A small text-conditioned spectrogram flow-matching model, trained from scratch.
Model: 4.57M parameters, log mel input, arch unet, norm groupnorm, activation relu, widths [64, 64, 128].
Training: adamw at rate 0.0015, 6800 steps.
Data: trained on synthetic speech, music and everyday sounds put through simulated rooms and audio effects, 39062 training examples, 16.7 epochs.
Rows from block 6 of the denoiser, named by matrix and row number. Each number is 50 + 15 x the weight over its row's rms, rounded and kept within 0 to 99. All counts start at 0.
# v: cross-attention value (model.mid.1.cross_attn.v.weight, 128x192), inputs 96-143
v.0:54 53 44 41 48 64 46 45 63 61 43 25 49 35 30 53 53 15 43 39 44 49 34 65 44 28 58 27 63 77 59 47 46 32 45 25 57 45 45 47 77 69 22 43 55 45 78 53
v.1:52 46 53 25 44 45 49 74 72 71 64 76 40 61 70 40 54 58 38 36 41 47 30 33 47 46 32 54 56 68 39 37 67 58 38 58 45 55 71 51 39 50 78 58 35 64 27 49
v.2:50 60 57 58 37 39 30 56 55 32 70 66 52 40 42 52 77 39 59 49 73 55 57 65 69 35 48 36 63 30 45 56 30 30 50 55 50 58 30 51 55 30 28 49 47 43 19 56
v.3:61 45 42 36 53 38 48 51 38 37 54 74 50 52 60 44 80 65 37 50 52 41 54 48 69 41 48 45 48 26 48 59 35 52 49 65 41 41 35 74 63 57 29 53 52 26 31 76
v.4:66 29 22 24 56 35 56 33 43 52 86 88 29 72 63 45 49 67 45 57 38 75 38 16 60 62 59 50 26 33 46 47 60 65 31 68 58 46 51 62 40 43 53 56 57 64 40 53
v.5:54 33 52 37 47 48 44 54 68 52 45 72 50 47 35 48 55 48 38 48 39 55 57 44 56 57 45 52 38 25 35 64 39 52 47 75 39 42 55 62 53 18 56 53 47 49 28 46
v.6:27 41 49 53 37 70 66 26 54 64 53 89 25 48 35 63 30 71 45 48 29 71 59 46 28 58 38 75 42 40 45 71 53 57 31 29 60 47 58 50 51 35 45 68 41 73 40 49
v.7:52 53 56 32 43 56 28 49 80 43 85 33 35 57 60 39 33 57 59 45 45 45 71 41 47 51 36 53 28 74 75 37 32 39 50 55 53 52 77 56 56 42 21 80 75 37 39 32
v.8:27 57 46 57 48 55 37 61 55 53 29 51 69 64 39 54 70 43 70 47 49 55 64 26 40 31 66 44 48 45 58 41 50 26 45 45 65 39 47 51 54 44 46 30 50 17 43 50
v.9:50 35 50 76 55 65 52 44 32 56 41 45 52 39 66 58 62 60 79 48 61 57 62 58 51 54 32 23 56 31 66 63 59 56 37 41 42 59 31 49 70 70 51 32 62 57 62 54
v.10:38 58 47 58 44 23 32 47 60 38 22 78 63 42 52 59 80 62 29 54 41 46 53 48 50 31 68 52 54 45 54 49 30 53 58 57 52 53 44 38 56 53 60 63 59 33 65 58
v.11:39 48 60 70 38 31 56 48 41 54 33 06 76 42 60 46 51 21 78 55 90 39 49 55 51 52 35 41 62 41 40 81 30 45 76 36 47 45 40 51 69 40 27 23 75 46 60 45
v.12:48 54 52 55 52 40 74 64 44 59 47 60 47 63 58 71 40 79 61 58 26 64 26 27 53 54 55 52 36 75 57 75 69 66 62 47 33 31 56 53 46 41 51 66 69 31 29 76
v.13:59 53 55 49 60 76 61 42 46 55 92 42 44 47 54 71 32 54 64 49 68 58 67 33 64 59 40 45 48 19 65 59 71 49 47 32 47 61 62 69 61 50 21 58 54 59 51 58
v.14:51 56 39 33 45 45 49 55 63 52 69 85 49 60 52 30 29 61 29 37 21 75 50 38 45 57 37 52 39 55 56 23 59 46 52 75 50 69 57 59 41 39 69 64 49 60 23 37
v.15:67 51 29 23 66 43 46 29 58 49 40 50 56 41 50 63 48 66 40 64 44 57 45 44 48 56 69 49 45 58 67 40 58 56 60 55 59 58 46 49 56 76 38 62 57 48 65 44
v.16:55 41 39 37 47 49 63 63 50 62 55 92 41 46 59 48 53 64 50 45 32 72 51 37 47 56 47 53 38 59 44 36 65 46 37 61 56 45 53 47 29 40 65 55 40 60 11 49
v.17:48 31 57 70 56 63 44 68 37 48 50 42 35 51 45 60 83 41 45 55 89 49 43 68 40 34 63 43 52 44 41 50 41 51 50 51 36 49 51 46 72 54 58 61 78 52 47 66
v.18:66 39 35 50 47 13 47 60 45 53 51 62 41 53 43 41 69 71 63 34 75 47 29 50 33 53 64 53 44 38 45 45 42 62 23 67 35 59 40 39 38 43 84 46 52 65 28 56
v.19:22 59 59 53 40 41 54 34 55 43 43 15 59 61 57 42 14 37 55 42 09 51 29 52 44 41 60 39 52 75 55 63 58 40 56 53 51 40 45 47 55 42 12 33 65 60 48 55
v.20:61 58 40 52 56 34 48 49 56 22 47 62 40 51 70 60 53 50 44 65 23 31 31 56 61 41 80 38 65 61 55 38 49 51 37 50 47 48 54 39 31 98 35 64 55 59 52 68
v.21:38 64 46 41 38 37 49 57 62 51 46 75 49 51 89 37 72 67 44 53 10 58 26 39 41 51 50 40 62 95 39 54 58 46 36 66 57 52 62 57 27 43 46 52 44 26 26 58
v.22:43 47 44 71 51 69 57 45 52 46 62 89 43 64 56 78 22 82 41 47 24 69 65 39 49 57 47 59 43 02 41 81 90 68 56 47 53 59 75 57 65 28 57 60 70 59 52 62
v.23:33 48 50 68 43 57 57 47 38 34 17 54 71 82 42 66 31 39 71 53 48 43 66 37 04 29 43 56 50 25 44 62 73 59 61 45 53 45 59 38 57 52 30 57 57 61 64 51
v.24:63 65 41 67 37 44 42 40 59 39 47 50 49 37 34 62 68 48 47 64 73 63 89 60 59 33 54 62 42 16 52 27 42 80 80 44 59 45 45 66 53 59 56 42 43 35 60 40
v.25:49 56 55 28 32 47 30 58 69 43 72 03 52 31 56 27 50 17 52 33 63 45 60 62 32 46 56 39 59 93 52 29 13 50 65 64 61 56 58 41 27 33 33 41 49 31 54 31
v.26:51 48 60 42 54 45 41 51 54 50 61 24 63 40 73 50 28 38 51 50 55 42 47 69 56 36 46 33 73 72 68 70 40 51 42 46 48 45 44 48 44 70 22 53 47 43 43 64
v.27:37 49 68 41 59 68 65 66 47 59 64 40 67 54 39 48 13 44 74 62 38 78 29 29 11 43 27 62 63 59 45 89 63 72 48 35 36 42 54 53 57 32 35 55 66 42 37 76
v.28:45 45 63 58 53 63 64 56 42 89 44 44 24 49 30 58 04 62 62 40 43 76 41 41 12 52 29 55 30 53 62 55 74 64 47 40 43 58 57 63 42 47 46 42 57 73 59 49
v.29:28 38 46 59 55 52 65 58 37 45 00 90 48 50 46 60 46 44 47 75 16 57 44 66 29 55 39 70 38 65 44 32 49 55 54 59 44 51 44 48 48 45 87 48 42 59 46 43
v.30:67 34 41 27 56 39 54 50 34 51 74 64 38 51 56 30 68 65 12 34 47 69 42 32 38 77 74 50 34 50 52 41 30 53 28 75 44 62 40 62 42 18 63 64 61 48 51 36
v.31:32 34 32 24 37 35 48 46 58 42 53 42 39 61 63 21 59 63 23 46 29 69 37 31 45 52 51 25 47 70 53 57 18 46 57 71 40 53 52 53 36 30 33 73 64 52 53 60
v.32:14 49 59 68 57 60 53 59 44 62 37 55 46 54 59 55 45 64 70 53 43 53 80 30 44 40 25 67 52 37 37 55 73 57 64 38 66 51 51 46 33 48 56 50 53 43 52 50
v.33:73 47 43 30 49 64 44 46 62 42 76 29 39 35 68 32 49 44 33 61 29 29 55 37 46 45 72 54 58 70 63 24 60 54 53 57 63 62 50 49 44 72 60 56 35 46 64 52
v.34:50 48 36 57 58 56 59 64 48 68 72 68 43 46 64 69 46 46 52 60 55 58 50 43 32 40 34 60 43 58 40 43 90 56 44 46 53 55 63 51 58 51 83 59 30 61 37 44
v.35:53 58 39 33 42 50 61 43 64 53 85 78 30 50 67 29 39 48 20 42 19 70 38 40 49 56 47 37 49 92 46 24 53 30 54 61 47 60 53 47 46 44 35 60 41 52 47 45
v.36:50 49 41 61 47 73 58 58 50 49 57 82 43 60 65 54 47 47 40 58 31 60 33 43 57 52 55 49 55 68 45 32 85 66 61 34 47 52 50 41 47 82 48 68 41 50 67 65
v.37:67 44 59 56 39 49 60 60 50 69 47 44 49 71 24 54 53 38 49 66 61 29 45 65 67 61 61 65 46 34 52 68 70 60 35 52 63 52 39 68 83 71 70 54 37 50 46 65
v.38:59 62 75 47 78 42 54 53 46 59 41 39 68 52 53 66 57 61 60 59 58 53 55 66 32 55 54 64 81 65 51 72 59 58 45 60 37 45 56 64 76 42 42 67 55 41 65 51
v.39:57 50 52 47 44 55 46 37 57 26 45 43 40 52 41 50 56 49 31 44 47 37 73 67 64 52 76 52 44 25 47 47 50 54 30 55 67 37 32 52 41 76 42 49 45 40 71 44
v.40:47 54 62 70 45 58 63 55 30 58 19 37 65 49 63 52 51 43 65 77 61 63 46 74 59 52 30 66 56 60 53 62 53 59 62 38 43 61 48 36 48 64 53 39 50 58 52 51
v.41:58 60 46 64 41 85 29 51 49 27 31 48 55 45 50 45 24 57 52 69 25 42 82 64 41 43 25 51 52 59 51 55 63 58 52 35 77 55 55 39 33 63 44 53 45 46 51 36
v.42:80 53 63 29 34 58 30 24 53 65 80 38 48 39 49 35 32 27 54 16 26 45 33 48 53 53 50 32 56 41 69 76 54 53 56 43 61 60 40 58 44 41 39 45 75 58 39 49
v.43:62 55 62 48 55 41 57 52 59 53 43 52 49 70 43 54 52 59 43 61 30 43 23 44 32 49 51 59 61 51 50 47 72 46 32 59 59 47 55 56 65 82 70 45 31 71 48 79
v.44:16 54 67 58 45 51 48 43 55 33 29 47 44 44 59 47 53 47 47 64 17 47 68 29 36 47 50 34 55 75 66 56 40 57 49 49 65 51 53 46 39 34 35 68 61 09 69 42
v.45:51 55 28 79 47 53 45 37 39 33 27 44 61 41 45 41 16 40 62 74 40 55 74 58 39 55 33 44 54 68 40 40 41 37 59 28 42 61 52 55 43 47 35 43 45 51 49 55
v.46:64 56 35 55 47 55 62 51 48 69 58 62 52 42 58 44 34 51 37 51 48 61 34 46 53 45 42 47 62 82 53 60 36 40 36 54 39 51 66 53 48 45 13 41 64 79 31 75
v.47:42 39 55 64 55 34 54 41 34 54 22 70 56 52 46 56 48 60 60 63 45 72 33 58 55 69 41 44 60 68 55 58 32 66 48 63 21 43 57 40 72 56 46 53 79 51 59 68
v.48:68 42 48 49 35 41 46 50 54 58 63 50 41 58 36 39 64 46 55 43 51 31 33 59 52 44 72 35 49 48 49 38 74 30 58 30 70 56 51 51 50 71 18 37 47 55 68 50
v.49:59 67 51 77 50 42 52 38 58 34 28 61 67 44 55 51 67 38 56 53 65 55 15 70 62 40 60 44 69 51 52 54 30 30 48 62 30 60 40 32 54 45 16 37 57 56 40 72
v.50:64 55 58 57 50 38 41 47 63 37 38 19 56 56 42 49 94 38 61 49 82 21 54 63 61 44 66 41 53 13 56 44 33 44 57 52 62 49 39 60 40 54 59 34 45 27 59 43
v.51:45 48 50 37 46 65 50 60 57 45 50 38 60 47 43 49 48 45 49 60 75 46 69 70 28 39 21 68 40 48 35 27 58 51 59 37 54 62 40 62 30 60 81 50 46 53 45 28
v.52:73 38 43 39 54 46 58 52 41 58 47 21 47 25 57 43 52 52 58 51 83 49 66 55 51 60 22 37 39 59 52 39 33 62 43 36 39 56 64 52 44 51 74 33 54 42 48 17
v.53:39 53 65 48 53 43 40 65 53 11 47 72 59 52 59 57 62 49 55 45 52 53 37 55 62 44 65 51 62 83 54 51 47 46 56 74 43 50 56 64 57 41 05 67 52 27 51 84
v.54:55 32 61 31 48 32 50 44 45 62 57 49 56 67 58 63 66 68 49 22 68 34 61 44 67 27 44 89 44 22 58 51 73 44 59 56 55 59 56 60 29 48 82 45 23 36 53 51
v.55:49 46 36 46 42 33 21 49 61 33 50 27 51 40 36 36 55 52 49 48 75 54 54 79 46 38 28 29 48 60 54 52 11 37 45 58 34 52 46 45 17 39 42 38 44 42 37 46
v.56:62 59 57 36 29 55 19 59 37 42 53 14 65 51 59 38 70 61 43 33 48 13 53 43 63 49 54 31 77 37 73 30 41 33 39 59 44 46 63 41 46 59 49 37 38 23 34 50
v.57:44 52 65 56 47 66 61 66 48 68 50 41 64 51 54 65 20 51 74 43 66 61 48 56 34 46 14 63 40 49 34 58 89 45 57 33 48 48 62 49 46 43 44 37 36 69 32 65
v.58:62 51 54 59 51 50 62 45 55 30 55 51 64 37 45 51 49 28 44 40 31 67 52 50 38 64 38 48 65 41 52 63 31 51 55 50 43 61 54 44 46 42 15 50 57 27 57 44
v.59:44 33 51 43 51 58 48 51 48 62 70 39 44 51 29 25 21 41 28 49 46 72 49 65 43 72 41 51 60 94 66 57 24 47 44 64 35 52 60 55 69 18 41 68 55 31 43 39
v.60:39 63 64 56 44 57 64 72 48 71 58 56 50 45 60 53 39 41 63 28 82 41 57 46 32 45 37 42 53 45 37 61 70 52 76 62 53 40 43 54 62 34 50 45 45 33 32 62
v.61:49 40 28 54 58 31 37 56 33 51 77 72 52 51 27 70 38 78 39 59 51 66 26 41 53 87 48 57 48 54 57 38 23 46 42 39 25 45 51 52 38 34 71 58 53 62 27 50
v.62:44 56 53 57 40 80 38 58 58 47 41 27 68 51 43 48 47 25 59 44 25 28 67 54 27 44 49 50 38 56 48 47 54 34 46 34 72 50 60 44 40 53 41 45 44 22 59 34
v.63:48 50 66 45 46 27 63 50 47 62 59 63 45 52 34 51 59 69 67 25 82 72 50 38 58 63 37 42 39 15 40 87 55 53 55 52 34 48 48 49 65 14 49 56 63 64 25 54
v.64:32 66 46 73 52 73 65 46 40 54 21 42 53 60 38 64 26 36 58 56 18 45 41 65 33 55 31 50 53 62 65 41 72 48 49 39 60 26 49 37 70 79 59 44 35 55 47 60
v.65:63 52 53 49 59 62 58 50 39 32 36 31 50 61 04 52 65 49 53 46 57 45 80 73 48 50 35 48 63 21 54 64 35 54 47 48 58 60 38 50 53 48 52 42 53 37 31 49
v.66:40 53 55 36 38 64 39 47 52 41 76 28 63 46 44 14 42 38 52 31 57 34 32 38 53 41 38 23 50 54 61 41 31 13 41 57 52 54 52 67 42 33 00 37 66 39 48 27
v.67:58 60 48 42 49 56 73 41 59 68 43 65 45 56 69 43 54 77 46 57 54 69 27 38 60 64 62 53 36 32 39 56 56 79 56 50 66 55 54 43 57 58 50 75 51 55 49 69
v.68:55 52 69 27 45 29 28 44 62 40 68 38 52 36 48 46 60 31 30 52 50 31 56 57 58 53 57 35 71 51 38 48 33 51 45 71 53 52 53 52 51 58 73 57 62 35 48 25
v.69:45 59 39 62 68 58 57 52 44 64 16 74 48 56 50 57 42 45 58 74 53 50 58 43 55 49 30 73 42 46 57 06 81 63 62 35 55 41 44 58 50 78 88 47 31 65 59 44
v.70:49 37 62 46 55 52 56 43 49 52 51 28 65 48 43 46 40 69 46 48 64 35 69 49 44 49 52 59 48 30 48 72 24 62 46 55 40 49 51 46 69 25 15 71 70 31 25 69
v.71:79 48 39 30 46 48 50 55 38 33 64 68 53 48 68 56 64 52 52 58 74 57 36 63 51 52 44 53 46 44 51 17 52 52 47 32 41 56 36 52 31 55 61 45 36 57 32 70
v.72:20 41 47 47 39 68 72 39 67 47 45 66 49 54 51 35 62 46 28 59 13 46 54 36 51 69 45 63 47 48 46 27 53 47 58 61 49 40 68 45 64 51 35 50 55 41 58 48
v.73:55 36 55 40 61 42 48 59 46 43 64 26 35 55 27 66 42 44 80 40 84 48 64 53 45 78 51 55 48 07 46 39 51 65 53 47 47 54 38 49 58 79 66 55 55 76 77 36
v.74:53 66 39 71 27 52 61 27 43 45 50 53 42 43 38 53 41 26 51 40 44 39 52 46 61 69 32 21 31 41 45 45 60 81 46 61 66 18 54 41 51 52 45 67 40 50 67 62
v.75:67 49 50 21 36 44 43 37 59 32 90 18 68 50 71 33 76 53 50 36 98 53 43 53 53 67 73 25 69 31 40 61 42 35 54 51 46 53 46 47 55 31 41 38 40 86 32 66
v.76:57 55 36 69 26 27 48 58 49 51 20 45 52 55 49 58 66 69 44 54 81 41 20 73 54 75 73 55 61 17 49 52 43 42 31 48 46 46 68 50 71 54 65 63 54 45 39 60
v.77:79 53 51 46 60 66 45 52 51 72 83 47 38 55 54 50 53 47 64 41 59 48 44 53 50 37 48 53 66 49 49 45 73 45 45 25 64 61 28 74 38 20 50 46 42 61 37 47
v.78:70 60 49 58 62 65 43 61 44 70 53 52 47 62 52 67 33 49 58 55 54 56 64 56 46 47 40 44 41 55 53 74 76 60 45 39 58 55 42 79 49 26 29 58 58 45 25 51
v.79:55 53 81 53 43 32 38 54 59 50 28 38 39 73 46 54 94 62 38 23 68 40 65 61 39 49 68 42 73 13 57 79 57 47 45 86 42 45 56 40 61 34 59 56 51 34 42 47
v.80:70 31 50 48 50 58 51 64 48 50 69 39 21 39 40 68 36 49 55 54 63 46 74 58 44 47 62 45 34 30 55 32 50 58 54 31 38 52 46 58 54 58 77 60 61 51 50 52
v.81:63 46 26 63 60 46 57 42 63 52 29 92 53 62 63 34 63 44 48 57 37 69 50 46 50 35 53 47 57 92 44 52 45 66 49 58 63 57 59 72 46 46 74 55 41 35 27 39
v.82:60 37 59 37 70 41 28 40 54 55 36 48 31 35 68 38 80 59 47 40 86 59 31 44 62 74 62 29 50 46 71 51 27 66 47 61 32 59 48 46 35 34 59 45 64 51 62 31
v.83:62 59 43 50 52 50 52 52 52 45 30 76 50 52 45 49 66 53 55 67 48 57 54 56 56 48 63 70 25 55 36 00 75 51 44 56 57 45 52 50 51 79 88 56 38 57 50 53
v.84:58 62 43 66 67 56 51 30 70 39 57 25 62 38 40 53 29 66 67 59 37 49 89 58 31 29 41 42 53 40 45 33 55 34 66 39 67 37 42 67 61 65 55 30 37 68 44 21
v.85:62 41 42 59 55 45 40 56 50 52 40 64 51 53 22 53 58 47 68 41 59 54 86 83 33 47 50 67 44 34 54 35 52 55 75 46 32 53 47 45 50 33 65 34 33 29 28 37
v.86:47 28 52 55 65 55 49 71 61 45 64 48 59 51 55 59 31 50 47 46 34 48 75 39 59 57 40 68 44 63 44 35 85 62 39 40 47 51 54 36 55 53 73 50 33 41 56 52
v.87:53 52 53 63 44 34 52 52 68 47 17 42 41 54 48 49 64 47 52 37 64 33 57 68 46 40 73 37 51 54 56 80 38 60 60 50 57 47 44 49 67 26 44 54 43 15 29 58
v.88:61 65 57 58 40 42 64 47 42 65 46 51 59 53 20 57 38 39 44 42 34 35 58 56 37 42 34 80 51 50 39 39 68 46 59 45 54 43 45 53 47 56 50 45 33 67 41 46
v.89:67 48 48 40 59 28 51 47 62 41 63 43 35 56 45 33 81 61 50 43 68 44 68 61 66 56 80 42 47 49 46 43 37 44 56 56 38 51 61 61 52 52 75 58 49 29 45 38
v.90:43 41 57 31 64 31 56 59 59 81 54 52 62 61 68 53 45 72 61 48 34 51 33 62 36 61 47 55 50 84 56 65 59 70 46 63 58 51 73 58 45 45 45 63 49 39 58 62
v.91:22 49 40 52 56 45 62 35 57 58 05 63 39 50 66 48 58 42 23 72 07 65 49 39 62 54 39 62 47 74 45 49 75 54 52 57 54 46 67 37 85 61 68 61 53 64 60 63
v.92:34 45 53 33 48 56 51 64 50 56 75 36 35 34 37 54 64 55 51 51 70 36 67 25 79 60 53 63 44 06 51 48 57 52 51 33 51 50 40 58 66 64 83 52 39 63 61 21
v.93:45 40 59 54 54 84 50 63 30 78 78 62 39 50 56 63 14 53 69 59 44 61 75 49 29 50 19 62 46 63 55 35 94 56 60 34 56 46 51 55 51 41 46 49 39 58 39 40
v.94:66 59 84 44 47 74 41 55 63 46 83 24 58 44 62 58 32 37 54 27 40 34 77 55 32 37 51 32 58 40 41 84 69 38 57 56 66 61 55 55 42 32 04 39 59 53 27 48
v.95:51 52 65 46 54 42 62 70 46 50 65 41 37 48 74 36 52 69 42 61 66 65 66 39 46 47 44 51 43 56 47 62 54 65 39 42 52 57 61 68 58 47 95 49 34 41 59 25
v.96:44 40 51 42 31 50 53 53 44 49 63 89 47 37 41 44 68 54 64 32 70 77 47 33 77 64 46 49 36 45 72 63 32 47 51 51 41 56 40 47 24 30 31 47 54 49 35 46
v.97:48 45 23 31 47 18 46 44 60 20 64 52 34 47 54 37 58 67 34 38 49 53 46 33 68 59 74 44 36 24 44 49 25 48 59 58 50 60 48 34 30 39 18 45 63 65 56 48
v.98:66 35 35 67 53 61 52 41 39 50 61 85 64 39 00 55 42 63 32 53 61 45 57 62 72 70 55 44 51 23 39 50 15 54 62 38 56 63 40 49 56 47 62 48 47 59 45 33
v.99:35 47 47 54 48 48 35 66 50 37 40 37 42 49 49 38 77 32 47 40 85 34 53 59 64 22 49 46 62 56 50 31 29 39 61 54 64 62 32 53 27 57 60 44 33 44 37 52
v.100:16 58 43 49 50 57 47 43 64 42 15 54 66 64 70 44 53 47 30 68 20 47 39 38 33 54 63 50 50 90 65 42 40 57 51 54 59 47 60 41 44 48 48 58 60 27 77 51
v.101:74 57 63 40 45 41 50 59 48 83 81 45 51 65 37 44 48 60 44 41 83 60 48 46 48 47 47 60 46 44 40 49 48 40 39 63 44 45 35 62 67 47 73 48 40 54 26 46
v.102:35 44 31 41 55 61 37 59 37 43 31 73 43 58 55 53 87 64 56 63 76 41 44 71 35 40 68 46 56 56 63 51 64 53 29 57 64 39 28 49 27 70 67 52 23 49 41 59
v.103:36 51 62 48 49 46 46 50 63 34 39 28 61 40 71 42 44 28 70 49 41 32 42 87 38 26 49 36 78 87 55 63 51 38 46 39 60 52 56 49 25 50 30 46 54 38 66 47
v.104:53 71 21 17 38 62 44 45 46 38 61 34 46 52 83 33 46 51 29 44 39 48 54 26 59 73 56 27 53 49 51 43 27 56 36 78 47 47 49 45 58 53 61 33 63 63 49 67
v.105:53 62 49 42 45 75 67 72 40 49 26 52 51 53 62 67 23 34 70 35 41 55 59 67 43 34 57 67 53 71 60 49 77 48 44 49 54 64 41 41 51 34 39 34 57 60 31 69
v.106:59 46 46 62 46 40 56 47 46 42 17 55 53 61 40 56 55 63 49 70 63 62 47 72 31 47 33 44 50 65 50 31 54 49 41 46 31 56 53 39 39 62 77 45 47 30 34 40
v.107:50 46 52 44 42 61 42 55 47 57 52 39 51 53 66 37 29 49 59 41 54 47 27 49 31 36 44 56 65 73 18 53 64 51 42 49 62 58 62 41 32 40 55 34 43 85 38 50
v.108:67 56 62 44 36 41 46 36 62 68 83 39 51 61 51 48 55 48 63 39 64 54 41 28 72 61 47 39 67 36 51 75 55 36 53 68 38 54 53 61 38 17 42 49 49 31 22 38
v.109:52 61 39 49 32 50 54 59 64 63 56 68 71 66 79 55 58 67 41 31 57 38 38 28 46 22 60 56 46 45 42 80 68 56 42 77 57 52 47 57 48 58 44 59 52 39 52 51
v.110:30 58 60 62 41 44 48 59 48 72 45 48 72 40 46 61 41 28 74 54 63 55 34 73 46 40 32 56 62 70 53 39 65 36 50 48 55 47 55 76 34 40 41 23 34 73 18 46
v.111:31 54 49 32 50 46 61 30 57 45 53 46 44 49 76 47 60 63 45 49 43 63 27 35 43 51 68 48 52 65 65 44 41 48 54 76 40 52 55 44 41 43 55 60 70 28 64 45
v.112:33 51 49 17 46 80 57 33 75 48 76 15 49 43 57 42 23 51 38 32 27 53 63 03 46 53 54 43 40 61 64 55 54 50 48 47 61 48 53 45 45 34 15 50 68 55 77 32
v.113:45 40 65 34 50 36 27 49 42 30 99 65 35 43 49 52 70 60 37 42 72 60 66 55 63 52 60 47 64 67 70 50 35 52 59 52 52 57 59 59 49 49 52 51 44 41 55 56
v.114:32 49 55 83 51 60 56 37 42 49 33 80 59 64 41 69 48 52 57 61 24 59 54 55 59 39 28 44 67 32 38 82 64 46 58 34 46 42 46 38 41 40 45 74 73 43 39 72
v.115:72 47 34 54 55 41 59 35 34 64 36 50 54 56 41 75 52 71 65 70 83 89 40 72 25 46 76 65 45 72 59 46 63 52 28 65 34 52 53 38 64 44 62 63 55 71 33 53
v.116:50 47 58 45 61 58 56 44 58 22 39 30 58 50 86 51 86 56 53 49 45 51 62 37 59 51 61 42 45 53 55 52 59 47 50 36 53 58 47 48 27 46 29 45 73 39 79 69
v.117:13 47 47 52 40 51 50 51 69 50 17 49 51 55 79 48 74 59 52 49 45 48 38 31 46 33 41 57 39 70 36 67 46 36 64 49 67 41 39 54 51 24 27 43 47 55 60 56
v.118:50 46 37 79 60 66 66 75 41 36 05 51 63 51 24 44 37 46 49 60 61 57 51 63 49 61 55 58 52 57 53 35 35 53 45 72 48 77 31 18 50 54 58 53 56 57 65 49
v.119:62 61 46 64 34 40 40 50 46 83 47 56 50 58 36 47 62 61 38 41 59 58 42 57 36 25 42 60 44 67 41 62 61 50 55 46 62 42 41 60 71 63 67 48 23 32 32 47
v.120:51 53 41 39 51 66 40 39 47 73 59 48 41 28 50 50 57 39 46 49 54 60 56 42 71 44 46 64 37 34 49 23 61 32 39 51 78 45 58 77 62 31 64 35 72 62 43 54
v.121:40 62 54 68 53 29 50 54 51 30 07 84 46 63 41 82 45 54 65 51 39 43 55 41 41 34 38 82 44 59 42 35 81 52 32 41 43 65 51 48 54 34 78 63 57 20 30 53
v.122:63 40 61 14 57 67 58 61 55 68 96 21 43 41 34 36 16 34 48 29 68 56 59 50 53 72 30 52 41 61 59 44 49 48 51 44 51 49 57 54 71 52 57 56 39 81 66 28
v.123:44 49 52 37 53 29 39 59 48 26 36 51 53 45 87 51 67 45 46 47 52 63 28 73 40 56 56 31 46 62 55 54 61 43 56 58 37 45 55 41 05 46 48 42 52 35 47 61
v.124:38 43 50 54 44 59 63 35 52 37 38 43 50 54 72 40 36 34 51 47 59 64 44 33 31 53 57 43 50 73 50 63 51 47 59 55 58 53 50 52 41 16 02 54 62 65 48 73
v.125:43 62 55 43 38 51 45 40 53 41 58 66 50 57 66 43 75 56 43 19 53 38 42 32 60 49 50 36 62 32 45 81 45 29 58 55 46 41 48 49 68 29 17 64 57 33 36 66
v.126:28 35 58 51 57 35 54 53 42 49 23 43 59 50 40 38 67 44 29 70 41 52 46 55 45 70 49 59 44 97 53 18 32 53 42 66 47 35 53 34 48 65 79 44 46 55 67 46
v.127:40 51 68 30 27 54 46 39 58 58 81 22 60 47 55 27 44 29 36 38 46 53 48 35 45 58 47 32 50 58 53 53 41 46 45 60 43 54 59 41 44 48 31 45 71 59 39 51